{
  "targets": ["number of words", "voice", "intonation"],
  "bidirectional": true,
  "shampoo_beta": 0.95,
  "merge_dims": true,
  "warmup_steps": 300
}
Rows from block 3 of a small sound classifier, named by matrix and row number. Each number is 128 + 24 x the weight over its row's rms, rounded and kept within 0 to 255. All counts start at 0.
After each channel's rows are labels from the 100 clips, of 14976, where the channel reaches its highest value: "strongest on" is what is common among them. Only what is clearly more common there than usual is listed. The data: short made-up English sentences, spoken by a formant synthesiser in many voices.
# conv: width-3 conv (model.blocks.3.conv.weight, 144x144x3, each kernel summed), inputs 0-143

conv.73 [125 155 120 122 138  99 160 112 114 126 105 158 108 110 117 136 139 150  91 142 142 111 103 194 107 131 114 127 139  64 144 107 138 134 151 140 160 150 151 120 109 112  86 133 108 115 146 118 122  92 104 115 124 101 119 107 158 160 139 164 136 132 117 157 164 122 120 180  98  94 119 152  78 133  93  91 121 145  73 157 101 110 154 129  95 142 128 109 123 155 113 127 116 130 141 123 121 121 123 152 173 146 156 119 170 171 143 187 145 145 128 120 187 125 125 142 137 103 137 103 139 139 172 102 135 143 153 115  76 139 111 144 136 131 145 115 142  96 102 138 133  90 138 100]
strongest on: voice: deep voice; /ʃ/; /tʃ/; clipping

conv.100 [106 116 116 140 122 128 114 123 150 164 197 117 103 146 110 187 123 151 157 120 128  92 155 128  90 118 183 114 195 123 130 142 155  91 114 135 131 135 122 133 156 167 112 121 143 116 114 132 144  95 142 138 123 120 135 140 101 127  77 170 135 135 123 116 100 106 121 152  99 164 122 136 113 202 160 119 139 116 113 115 158 159 115 153 183 123 135 152 119 166 139 143 119 115  89 159  98 107 112 102 102 112  88 156 108 122 126 150 157 113 129 155  90 176 127 160 145 134 127 130 142 144 151 164 109 124 128 137 140 125 105  77 113 141 147 120 135 125 136 133  96 122 136 109]
strongest on: "where"

conv.68 [173 151 122 154 165 105 145 157 156 133 119 107 149 109 114 100  98 129 119 122 117 144 159 115  93 123 111 106 103  96 125 140 123 104 147  80 137 122 168 183 110 145  94 113 146 152 124 117 131 119 130 106 112 109 155 157 133 133  57  74 173 129 133 154  92 107 166 100  84 115 143  97  98 126 119 143 150 126 117 156 166 115 124 152  92 119 144 135 140 123 127 161 149 153 106 110 136 140 115 106 138 129 153 146 144 159 145  99 124 166 107  82 151 109 101 131 116 156 124 122 168 108  82 135 153 103 142 112 139 122  83 146 132 170 163 102 139 142 113 143 146  95 116 151]
strongest on: /ɝ/; voice: high voice; /tʃ/

conv.58 [111 126 134 116 134 148 122 117 112 143  90 136  80 165 111 160 132 122 182 149 134 140 111 115 139 127 113 134 128 153 150 116 175 122 110 110 143  78 118 139 143 116  85 126 158 144 144 115 130 155  73 116 107 113  77  99 192 128 156 146 164 132 126 162 143 116 104 109  98 160 147 120 180 152 133 126 150  95 111 164 134 122 133 170 111 102 116 164 109  72 120  80 148 127 159 117 175 136 107 106 142 118 128 129 117 107 117  90 119 120 118 112 155 148 107 101  98  99 152 162 126 129 129 151 136  84 139 121 125  82 112 142 104 130 135  82 119 134 121 122  89 141 139 149]
strongest on: voice: high voice

conv.31 [140 136 113 148 124 100 135 108 121 175 141 130 129 109 125 116  98 116 156 106  79 110 170 122 141 121 106 146 145 116  88 129 151 118 120 144 198 144  88  99 159 118 141  83 142 115 118 161  93 126 132 132  78 167  69  97 109 132 146 134 109 125 139 106  89 114 114 113 133 128 125 117 128 122 127 104  89  89  95 126 156 156 128  86 131 145 123 130  97  93  96 126 127 175 134  99  91 169 111 145 113 125 139 116 123 147 101  84 119 119 122 145 125 187 111 116 128 147 185 136 149 131 125 155 115 122 124 137 125  93 123 115 108  95 105  81 144 156 166 124 114 111 126  96]
strongest on: voice: child-like voice

conv.47 [101 162 120 124 135 129 141 127 124 113  96 114 172 106 125 149 105 172  97 114 111 110 193 118  94 107 122 127 141 120 129 124 128 141 124 108 150 144 100 160 151 146 130 104  65 117 147 179 142  99 119 102 148 129 164 111 120 135 151 111 128 140 138  84 159 131 114 152 117 108  98  81 136 138  88 157 162 104 106 138 112 124 128 136 123 178 170 128 109 106 123 109 139 134  88 123 135 123 155 155 160 152 122 137  93 135 101 114 126 111 120 143 129 134 112 122 160 102 124 109 171 132  47 149 107 116 112 138  91 158 156 179  98 100 134 156 125 102 144 126  91 147 123 146]
strongest on: /ɝ/; voice: high voice

conv.28 [117 139  89 145 136 146 185 141 156 134 106 116 152  84  97 123 101 117 100 101  94 122 104 111 117 144 156 145 135  79  94 131 127 123 142 148 127 169 115 133 149 160 151 130 126 138 183 169 159  94 157 107  87 110 131 128 124 128 139 114  84  93 123 122 107 105 118 118 110 100 170  95 127 117  96 103 131 133 102 133 121 152 134 101 118 166 112 191 142 103 118 158 130 136 134 151 114 156 121 133 109 139  93 117 141 143 153 142 140 104 133 111 125  94 167 151 118 147 132 103 144  99  76 111 134 152 109 160 153  77  80 105 120 140 133 164 110 116 132  98 145 125  94 165]
strongest on: /u/; "who"

conv.103 [140 106 135 122 157  79 132 135 142 181  79 134  92 122 151 109 121 136 100 147 134 117 133 111 129 157 156 142 139 104 119 118 143 164 123 131 107 138 172 148 196 133 131 133 123 129 150 114 119 149 162 132 131 119  63 144 130  90 121 148 130 180 143 133 136 177 128  87 118 189 120 161  96 122 117 124 118 107 117 125 154 170 110 145  61 152 115 101 142  83 137  96 117 139 126 123 140 128 125 160 165 108 124 125 118 116 107 102 117  89 128 157 160 142 157 114 165  91 153 120 116 169 149 138  91 103 112 134 160 145 158 145 132 131 132 122 120 155 103 117 139 118 132  94]
strongest on: "his"

conv.33 [144 132 105 137 113 150 152 166 103 147  90 123 166 126 144 136 148 116 147 110 113 145 172 131 130 138 147  93 161 131 130 157  82 188  84  85 141 121 132 121  90 136 134 137 132 149 100 131 144 105 113 107  86 104  59 165 110  97 133 151 149 135 207 128 150 122 128 152 148 132  89 116 110  70 117 116 156 128 113 138 170 115  93 157 123 145 113 129 138 155 156 148 126 119 148  96 121 152 132  82 144  92 147 100 142 121 103 119 112 144 140 109 155 110 101 100 131 108  96 110 116  93 130 140 132 141 157 109 138 121 114 148 143  95 115 160 154 101  98 123 116 125 139 146]
strongest on: /ə/; voice: high voice; "the"

conv.6 [134 128 152 118 102  89 137 127 173 135  99 159 107  96 126 117 125 111 129 142 129 114 134 141 185 108  89 143 143 146 125 137 141  93 122 130 127  79 127 119  99  82  98 169 115 128 157 153 107 131  88 150 146  78 120 136 111 122 116 118 102 131 157  95 123 115 135 134 148 139 135 120 150 126 116 143 148 145 134  86 134 123 109 143 153 116 126  87 111 156 142 174 183 110 139 181 155 130 147 159 140 117 128  94 125 156 122 135  94  82 157 125 124 120 131 141 110  72 139  92  79 150 150 119 115 131 150 133 146 148  95 129 145 158 104  50 128 148 108 152 154 149 147 141]
strongest on: voice: deep voice

conv.44 [137 141 139 150 139 128 141 113 152  90 149  86  78 164 112 144 132 167  78 127 154 130 133 107 160 100 116 113 140 116 139  84 135 120 133 107 188  81 110 170 151 110 122 140 139 103 169 180  91 119 137 104 146 131 108 112 143 161 149 134 155 111 149 123 115 125 124 129 122 121 133 110 144 107 152 134 103  99 116  96  87 145 187 120 144 123 157 112 151  85 101 122 127 156 118 112 154  97  99 105 144 128 122 125 168 121 154 125  94 130 155 122 107 112  93  69  86 141 119 117 165 116 138 162 120 127 126 108 113 117 138 145 162 132 120 169 123 142 139 117 110 100  75 137]
strongest on: voice: deep voice; clipping

conv.137 [139 103 166 117 119 136 135 149 179 114 103 148 122 134 108 175 138  61 145  92 121 167 143 160 105  67 141 153 148 122 145 153 121 120 131 119 134 131 130 144 147 141 104 139 172 123 131 116  98 179 130 102 116 112 139 117 104 151 119  96 141 109 125 121  97 141  96 140 103 120 134 148 123 148 156 153 126 158 124 143 146  86 155 108 148 147  93 150  97 145 100 177 146  97 110 154 138  92 100 149  84 137 154 160 156 139 100 152 125 130 123 122 149 134 126 140 121 133 110 161 149 141 160  72 143 119 151  79  89 110 100 136 139 137 142  75 138  98 116 139  87 117 141 120]
strongest on: voice: low voice

conv.71 [137 153 172 113 120 110 129 145 103 113 194  93 118 111 149 121 109 158  87 118 126 134 141 100  89  74 112  83 101 106 145 160 116  75 167 109 100 130 142 115 106  58 108 196 124  89 114 104 133 138 149 156 138 100 125  89 116 111 118 168 146 134  80  82 127 123 131 144 148 109 143 142 137 131 119  89 155 168 125 102 105 105 131 136 160 132 148 113 100 134 133 122 122 109  87 128 153 147 162 115 100 120 132 132 153 167 160 121 122  87 114 119 126 155 134 131 167 112 115 105 109 138 121 144 121 112 121 114 109 139 136 141 127 164 133 130 110 121 134 132 151 107  98 119]
strongest on: /ɛ/; /v/; "every"

conv.105 [135 129 122 123 102 146 130 168 108 102 106 133 177 159 104  93  96 120 112 105 116 119 136 107 116 131  87  95 153 104  78  99 102 160 136 126 154 107 150 130 143 133 142 110  95 123 128  97 184 153 132 120 152  90  97 123 143 141 133 124 138  93 130 113 111 116 132 145  86 140 161  85 160  93  96 137 151 151 107  89  98 125  96 147 131 117  95 132  74 128 117 117 137 149 129 139 109 119 127 108 146 118 101 169 117 159 105  88  93 117 162 120 116 126 115 166 131 156  90 180 131 118 116 120  78 138 166  98 122 120  91 118 110 137 139  71 117 133  88 125 137 139 118 116]
strongest on: /ɑ/; /ʃ/; /ʊ/; "pushed"

conv.66 [129 133 102 176 132 125 137 147 146 109 123 103 144 123 125 115 106 101 126 131  86 144 113 151 116  69 119 134 162  90 160  75  97  95 105 134 146 124 117 157 127 141 112 126  93 111 147 129  83 118 123 120 131  93 134 118 111 144 119 105 117 164  94 159 132 144 114 111 132 173 145 170 117 144 146 121 132 106 145 178 225 110 144 145  94 159  96 120 122 147 111 141 130 127 161 134 131 105 120 117  97 141 105 103 135 114 108 143 137 132 107 144 147 175 132 138 175 123 132 130 112 145 134 154 124 105 105 149 114 145 135 133  81 162 165 112 127 132 112 179 113 170 156  96]
strongest on: /v/; "every"

conv.108 [127 111 108 123 125 169 145 140 136 105 171 166  76 151 136 133 126 124 156 139 120 182 129 133 155 111 107 140 114 113 126 109 123 135 147 123  98 110 138 142 120 113  52  96 126 137 124 128 154 146 171 128 104  90 155 143 161 102 124 109 108 145 156 100 119 167 131 121 123 105 101 156 136  88 129 110 156 145 121 118  94 151 149  90 147 117 137  96 124 160 103 165 104  20 132 174 131 165  95 123 127 136 137 122 135 100 123 138 133 134 138 124 126 167 133 137 110 139 109 125 158 168 166 116 123 152 154 125 123 139 135 139 124 135 151 122 128 182 126 131 131 137 168 104]
strongest on: "where"

conv.63 [123 123 153 123 109 159 106 120 137 122 150  94 112 104 109  64 122 110 127 148 116 153 139  99 130  96 159  80 114 113 120  99 141  61 138 139 114 147 160 101 157 115 139 146 124 156 147 135 169 108 191 135 128 152 174 158 136 183 115 135 126 138  88 122 137 122 167 145 133 105  72 116 123 130  79 129 129 117 127 161 100 108 147 124 116 118 141  93 102 145 135 132 125 126 114 153 130 148 157 148 120 127 169 111 105  99 160 131 188 136  92 110 129 107 136 133 103 102 122 118 133 115 103  99 154 127 117 145  81  87 111 115 117 140 128 153 154 151 109 158 105 114 165 129]
strongest on: clipping

conv.112 [147 162 139 157 118  96 115  97 115 132 193 105 178 139 130 164 152 149 113  92 123 145 118 118 130 126 147 131 108  94 133  82 106 117 135 128 136 158 127 118 140 107 125 128 117 116 151 180 104  99 154 170 133 112 161 150 122 143 134 133  64 119 165 123 139 156 134 140 141  87 146 106 139 136 198 144 107 158 108 100  63 128 122 149 120 131 151 119 129 142  91  89 145 113 176 103  98 170 105 158 126 153 153 131 100 144 107 148 102 153 121 138 152 143 150 129  93 134 132 146 114 130 129 135 115 185 117 148 131 170 129 103  99 156 141 113 115 142 136 116 123 141 115 111]
strongest on: voice: child-like voice

conv.9 [165 108  99 144 147 120 107 114 110 151 136 164 138 129 138 111 136  85 129 103 128 168 120 110 128 141 119 134 109 131 101 138 119  84 160 149 156 101  95 129 115  94 114 133 146 144 161 103 142 114 132 118 133 181 145 146 127 151 107 133 132  54 116 175 115  93 141 116  81 126 127  98 145 137  76 125 109 133 144 143  75  98  99 120 149  63 119 142 133 160 121 183 150 116 152 146 137 157 110 156 115 132 122 116 128 119 145 132 136 126 142  96 100 157 135 151 122  87 102 172 143 132 156 130 138 140 132  91 114 114 116  92 155 133 157 105  98 152 157 108 175 155 115 154]
strongest on: /i/; "every"

conv.84 [149 103 103 125 118 137 149 111 121  97 170 124  86 103 155 168 147 115 133  86  66 136 130 132 144 106 125 108 100 161 187 104 157 135 153 124 117 130 131 158 109 131 115  92 107 130 151  90 174 115 144  79  81 156 123 121 128 137 124 110 142 106 115 154 136 128 161 111 148 104 102 113  68 137 151 148 155 133 117 164 159 129  91 149  95 163 139 132 142 188 118 147 117 123 145 112 154 146 119 114 147 119 141 106 160 113 155 143 148 119 149  97 137 115 162 141 138  82 149 126 148 126 174 122 148 119 107 105  83 183 127 133 123 118 121 147 141 128  97 137 128 112 135 153]
strongest on: /tʃ/

conv.32 [135 159  94 118 115 140 118 166  75 114 144 122 118 169 127 139  96 126 171  97 101 129 136 134 108 110 108 162 162 155 139 120 101 103 144 138 123 150 133 107 124 120 157 169 105 112 119 119 107 133 137 104 143 150 164  94 138 127 130 170 112 144 111 158 110 125  95 128 145 185 134 101 117 101 140 102 138 144 128 128 117  85 175 159 102 140 127 152 153 142 147  80 109 150 184 131 162  93 110 116 131 112  72 118 123 138 111 131 117 141  92 128 143 111 158 142 121 115 127 129 172 105 118 122  93 141 110 151 149 158 174  73  98 117 100 158  84 123 119 157 142  91 119 125]
strongest on: /s/

conv.36 [144  98  90 141 131  74 104 160 144 133 159 160 116 153 125 117 193 130 140 106 143 112 128 147 109 146 110 126 104 158 148 130 150 146 184 124 119 150 131 145 105 133 159 137 133 121 156 124  96  99 116 132 116 143 116 116  99 114 114 128 120 176 167 163 135 170 161 104  94  85 122 158 115  95 161 158 133 189  99 127 142  98 104 111 137 142 133 100 148 124 149 168 131 109  96 157 145 101 116 143 153  92 155 126  96 134 112 100 124 119  99 177 186 130 109 104 120 131 127 125  85 139 118 158 128 123  95 153 120 123 107 131 134 131 133 109 105  73 110 113 122 100 114 121]
strongest on: voice: child-like voice

conv.124 [ 98 139 119 102 107 152 107 153 134 145 134 135 146  98 139 128 138 134 144 185 120 148 130 110 140 114 135 149 106 171 105 145 148  49 163  93 124 118 184 113 173 164  87 124 158 144 112 134 165 116 127 144 186 144 134 153 168 113 126 104  88 154 139 117 140 160  96 129 131 141 126 130 126 115 124 154  92 148 139 127 154 128 121 125  93 140 134 143 118 185 131  95 115 144 142 141 109  80 114 162 115 151 132 152 124 118 141  94 163 136 115 111 119 121 100 136 134 167 131 102 140  93 135 181 140 130 158 140 165 173 113 128 103 115 111 105 108 136  75 131 116 128 136 114]
strongest on: voice: child-like voice; "every"

conv.20 [148 116 154 116 170 136 149 100 111 121 130 108  82 145 133  75 119 117 139 102 126 124 134 140  96 115 106  66 115 122 120 119 132 156 122 115  85  77 123 146 149 136 135 148  76 142 123 146 152 152  96 155 144 124 148  99 132  90  80 129  49 127 106 108 112 160 170 147 120 113 116 119 108 120 106 140 139 131 121  77 103 116 131 111 140  96 140 118 130 151 128 133 135 115 125 142 104 121 128 113 114 109 134 167 130 180 109  84 149 157 134 167 160 144 114 144  82 127 139 105 107 130 114 109 199 123 119 132 113 153 117 117 157 111 158 111 122 116  99 111 109  92  97 134]
strongest on: /tʃ/

conv.37 [164 138  84  93  99 128 103 135 133 107 125 152 149 131 107  90 167  99 164 116 142 136  70 116 139 101 112 132 109 143  93 141 152 141 121 129 160 198 101 118  99 136 101 109 127 116 144 124 100 140 130 109 128 142 125 204 129 149 118 146 101 176 152 156  89 127 160 137 105 156 127 143 128 106 106 185 100 132 129 139 138 131 154 108 120 139 165 119 102 131 148 159 130 101 129 175 130 139 124 171 141 149 123 149 147 120 138 122  89 145 125 103 171 149 141 115 128 104 125 168 160 130 103 122 119 155 127 109 118 141 153 153 130 151 129 103 129 113 118 138 175 191 141 118]
strongest on: voice: low voice

conv.120 [162 112 109 139 128 148 104 161 115 102  96 128 145 161  98 133 131 104 190 103 104 157 138 128 118 147 156 155 166 138  72 154 131 101 113 129 178  92 154 156  82 133 155 115 135  93 111 124 151 127 147 123 146 149 163 108 124 111 149 108 132 120  92 102 155 105 169 116 148 146  95 155 148 100 101 160 116 103 125 170 129 133 143 128  74 111 139 160 121  98 121 128 142 124 147 130 141 132 108 192 136 117 133 130  95 130 133 140 106 123  88 155 157 143 112 149 144 138 148  81  94 186 115 150 127 120 144 119 161 133 119  98 130 101 123 132 102 117 123 145 103 171 148 117]
strongest on: "this"

conv.21 [135 121 141 103 148  67 163 140 111 134 137 131  84 161  96  87 128 142 132 119 127 116 136 140 155 131 126 139 161 137 152 144 100  99 132 144 125 145 105 100  84 122 149 128 144 127 121 149 112 141 156 164 102 155 114  81  88  76 120 157 126 141 113 172 113 153  99 140 161 104 122 141 116 166 127 109 103 141 128 148 140 128 147 165 135 131 130 129 120 158 104 171 141 124  99 114 176 128  94 165 128 147 127 120 186 114 142 149 138 162 169 131 121 140 131  97  72 140 102 116 135 129 149 120 159 111  98  96 106 120  87 183 135 168 129 150  96 124 129 155 112 153 164 145]
strongest on: voice: deep voice

conv.133 [145 111 110 145  85 143 151 124 120 118 129 142 158 158 158 130 169  98 112 121 118 134 129  72 106 138 163 152 115 113 132 119 121 137 138 127 137 182 159 128 101 104 169 185 115 139 133 136 106 112 130 117  95 151 137  89 127  99 113 120 128 139 149 145 147  80 175  99  90 117  92 105 142 109  95 128 149  91 168 142 165  97 133 156 139 121 112 137 142 161 147 140 139 123 134 137 103 117 123 170 126 117 130 109 161 112 106 148  96 139 152 156 135 108 124 138 185 144 133 192 123  95 125 152 124 121 102 106 106 119 165 152 132 120 130  95 141 135 137 195 117 136 176 113]
strongest on: /ʊ/

conv.119 [166 129 140 123 145 133  96  84  98 149  94 144 135 149 113  95 101 143 137 108 125 122  65 101 133  91 167  78 142 119  91 116 135  86 143 108 205 115 119 103 117 148 129 101 146  98  71 112 153 105 125 133  97 129  94 128  98 148 123 167 117 115 144 136 164 144 108 143 127 141 158 104 140 118 147 162 146 156 100 142  96 122 108 142 134 118  97 108 126 204 144 120 116 155 150 130 133 125 152 175 118 140 154 111 169 149  96 120 149 125  92 120 153 156 120 128 136 113 122 146 144  99 139 128 141 156 132 127 108  90 135 105 105 125 136 104 137 112 156 110 100 145 142 112]
strongest on: /i/; /ʃ/; "she"

conv.55 [143 120 190  98 185 136 106 178 150 102 143 116 108 101 135 128  78 121 129 116 126 137 180 143  95 119 149 117 110 115 105 143 166 109 133 140 142 138 107 143 117 132 106 149 128 109 106  95 166 143 138 118 116 145 136 138  85 121 117  94 114 165 107 149 129 141 118 173 118  81 116 144 124 150 130 183 108 135 163 104 126 114 117 111 137 153 126 128 101 114 115 163 128 104 120 130 104 127 113  86  94 178 115 160 135  97 136 105 125 117  92 115 127 133  98 148  94  85 168  54 121 132 130 106 110 134 144 120 118 143 130 127 166 123 130  86 133 168 134 105 100 160 109 134]
strongest on: voice: low voice

conv.22 [106 116 153 155 144  81 135 135 135 151 167 130 159 146 150 160 132  96  89 108 107 100 136 125 160 129 153 161 177  77 128 126 120 141 116  99 129 106 116 111 145 107 126 155 140 128 119 139 129 159 104 121 176 107 151 168 125 131  96 123 107 134 186 173 129 131 130 132 113 161 132 122 125 108 150 114 125  68 141 126 168  61 143 147 103 142 124 115 103 128 110 111 161 122 127 116 146 122 118 135 148 144 128 121 113 115 137 120 172 128 170 134  77 104 106 118  96  92 150 116  94 186 191 114 137 104 150 138 114 135 172 135 125 108 133  97 134 135 118 116 102 143 152 143]
strongest on: /z/; voice: high voice; "is"; sentence kind: question

conv.90 [149 118  86 155 121 145 112 147 155 129 135 114 114  93 104  94 132 142 124 127 181 139  78 117 125 104 121  98  84 146 145 163 135  85 165 135 205 120  53 126  97 184 170 167 132 173 144  97 137 147 133 140 105 113 119 108 106 150 120 128 164 135 147 105 151 139 120 140 150  77 158 131 152 147 103 147 135 137 106 123 117  90 117 161 101  87 128 154 101 118 144 111 127 134 109 143 155 118 134  85 137 131 139 100 114 149 127 136 141 154 112 130 117 112 110 105 163 164 151 134  72  87 127 152 121 125 131 131 112 147 152 132 148 135 123 131 135 126 143 123 109 130 134 124]
strongest on: "every"

conv.126 [124  68 146 140 139 135 101 123 140 142 117 108 114 115 106 119 167 145 141 119 135 127 135 144 129 111 139 112 128 150  86 155 125 206 129 124 109 103 120 126 116 109 140 122 121 106 156 146  77 143 127 132 138 136 132 131 137 141 146  89 148 181 174 111 131 114 119 102 108  83 155 118 131 161  98 110 107 114 108  60 110 118 117 105 120  72 118 100 135 120 137 112 124 127 114 141 149 187 133 105 125 124 165 138 106  94 146 179 119 136 175 186  89  86 155 153 128 144 128  92 103  88 123 122 150 146 135  99 141 127 110 158 133 121 117 110  99  88 109 129 113 125 145 143]
strongest on: /ə/

conv.80 [ 74 118 123  98 132 128 149 141 144  90 139 123 157 123 159  98 107 145 176 152  80 137 128 144 120 117 131 104 169 146 142 121 140 124 118 104 100 113 147 127 122 103 142 146 137 171 148  74 104 127 142  78 116  75 133  97 113 100 121 146 128 140 121 138 124 158 152 109 158 152 113 109 152  99 127 162 102 148 134 106 165 136 112 162 124 135  96 111 108 117 145 115 141 146 133 100 115  90 129 147  85 111 119 135 164 127 147  79 163 112 135 119 120 113 124 156 119 102 132 102 158 153 157 130 155 170 139 142 163 157 166 142 133  83 135 134 166 105 104 107 122 191 103 165]
strongest on: voice: high voice

conv.131 [149 125 109 116 103 153 133 113 162 146 131 125 112 173 151 142 135 137  93 127 157 141 100 115 168  96 153 142 128  92 142 137 141  70 152 129 138 148 135 194 101 114 159 126 125 123 186 124 119 140 128 123 126  90 136 122 138 115 160 120 130 156  97 191 143 102 144 109  92 148 135 133 105 107  99 113 142 126 117  96 155 149 149 115 110 116 142 136 165 105 107 110 166 142 141 105 113  79 131 127 144 126 148  91 109 122 103  88 145 157  83 157 128 103  73 124 134 165 129 108 131 159  98 100 131  91 146 110 104  78 128  93 103 152 132 120 132 155 133 122 145 135 177 141]
strongest on: /oʊ/; /tʃ/

conv.8 [106 144  90 102 106 114 117 145 136 128 115 154  78  99  84 114 111  89 123 157 102 163 144  95 140 120 104 162 162 114 146 104 118 121 128 108 108 162 162 131 104 129 168 100 173 147 113 123  91 132  91 125 114  97  94 116 120 108 136 170 130 114 108 125 156 110 135 113  76 160 125  92 118 108 142 159 124 146 111 144 121 142 114 146 105 118  95 135 179  77 145 127 132 109 109 116 131 145 138 122 168 111 153  87 121 120 142 114 100 103 128 133 143 130 138 129 156  62 115  83 145 157 124 111 129  93 127  98 120 114 146 114  79 144  95 138 121 166 154 151 170 143 148 143]
strongest on: "where"

conv.94 [116 121 101 130  83 118 155 136 103 115  95 127 106 136 106 122 163  75 142  98 135 107 125 152 143 153 131  91 159 101 121 123  98 105 127  97 109 141 138  95 146 108 157  92 105 128 145  94 112 121 101 141 118 104 162  83 182 123 122 165 135 105 148 106 131 122 134 122 120 126 149 126 130 139  79 152 118 144 138 117  91  91  80 113 101 107  97 139 121 161  95 173 174 162 136 106 144 148 107 142  92 170 129 105 141 157 109 126  88 144 117 148 138 120 139 116 179  97 136  90 115 144 170 109 119 140 106 124  98 133 112 171 151 112  93 149 174 124 124 141 124  98 127 147]
strongest on: /i/; /ɛ/; /v/; "every"

conv.34 [119 150 124 113 103 154 115 134 138  89 124 130 129 136 157 125 116 167 158  96 115 144 172 136 102 103 107 143 114  92 158 100 143 110 123  93 162 138  84 111 107 162  83 103 171 175 154  93 143 119 116 132 137 166 117 147 129 138 120 128 180 138 183 147 137  89 139 126 135 134 143 137 107 131 147 106  85  98 114 153 127 108 128 131  94 107 130  89 129 132 100 118 152 101 121 140 156 117 140 100  88 112 146 118 160 148 101 165 127 133  88 125 161 136 112 125 153 104 101 129  97 102 163 108 115 109 118 125  82 147 159 146 171 141 122 136 162 122 100  97 181 140 135 163]
strongest on: voice: deep voice

conv.50 [138 133 146  95 125 115 132 127 166 111 136 127  98  91  99 100 107  96 119 126 160 156 130 110 123 122 183 120 184 126 122 113 162 158 117 138 145 124 142 135 139 119 133 135 132 151 122 150 157 157 140 112 162 156 146 118  85  94 129 114 102 135 100 123 116 141 137 190 108  94 124  93 119 119 158 160 151 108 150 130 101 137 157 129 146 124 159 165 112  97 156  89 118  88  82 119 179 130 101 132 122 147 140 144 112 136 134 159  88 123 149 132 143 129 129 113 145 100 141 141 158 171 117  98 159  91 192 121 110  92 131 115 156 105 153 138 158 110  92 121 166 171 124 106]
strongest on: voice: low voice

conv.61 [ 86 112  87 146 144 142 125 128 165 136 111 115 141 125 158 138 131 126 150 136 126 111 119 163 148 151 142 120 132 105  88 128 128  89 165 117 126 157 118  95 149 101  84 132 163  68 130 109 167 154  84 141 115 111 146 118 116 154 149 107  60 104 140 111 127 144 155 175 154  91  83 130 120 124 105 148 126  98 114 145 108 170 115  98 178 120 147 142 157 106 127 109 155 117 158 128 123  93 117 128 125 141 161 133  76  88 162 114 146 119 121 102 123 154 125 127 158 133 147 146 141  85 154 138 130 103 132 173 140 138  76 117 153 145 134 130 144 116 132 136 127 142  96  88]
strongest on: voice: child-like voice; /ɔ/

conv.82 [ 93  90 196 161 119 148 158 156 125 159 102  89 143 117 137 134 110  91 149 139 118 131  96 116 121 135 154 121 114 163 157 106 117 107 183 137  98 127 116 124 128 114  90 197 139 136 162 129 109 117 113 171 134 114 117 128 123 158 118 153 113 125 168 139 148 150 110 105 126 161 149 142 115 117 131 120 109 143 126 155 128 116 134  63 123 123 131 121 119 151 151 157 128 121 129 162 133 142 139 115 159 110  88  88 134 123 161 178 143 114 146 158 115 149 103 149 162  90  98 152 104 125 113 144 122 146 138 148 106  96 127 134 128 143 107  98 166 167 108 116 178  85 102 142]
strongest on: voice: child-like voice; "is"

conv.24 [126 112 132 136  98 164 147 143 158 112 120 138 137 117 135 113 157 121 190 150  98 145 138 144 158 134  91 102 102 107 105 176 117 178 127 109 126 113 124 138 112 121 132 173 155 163 115 106 153 158 121 133 121 117  69 125 155 110 183 136 159 147 107 150 136 100 153 113 152 127 170 126 129 135 135 113 117 136 160  92 168 169 131 122  99  93 142 151  94 116  90 157  77 135 151 144 157  94 139 148 128 124 125 144 153 141 127 184 142 119  99 140 147 104 125 152 130 108 103 114 143 119 165 133 113 135  98 109  99 130 116 164 187 152  96 119 127 142 158 108 133  93 122 141]
strongest on: voice: deep voice

conv.109 [111  96 154 143 118 112 123 125 135 112 117  82 107 129 107 122 140 102 125 107 138 151 180 148 116  98 122  87 120  79 117  76 160 127  88 109 145 112  80 100 128 136 124 115 114 104 144 122 112 122 115  95 141  98 104 133 141 115 101  70 136 116 113  89 144 149 121 113 124 135 153  93 109 142 114 122 113  98 140 124 148  92 146 107 129 104 105 128 110 108 112 113  98 132  93 163 115 112  98 125 125 108 145  95 111  73 114 112 127  84 131 151 143  68 121 113 130  88 171  64 129 118 107 126  95 144 112 155 154 109 119 108 139 172 121 145 145 138 125 106 162 125 100 177]
strongest on: /ə/; "the"; "a"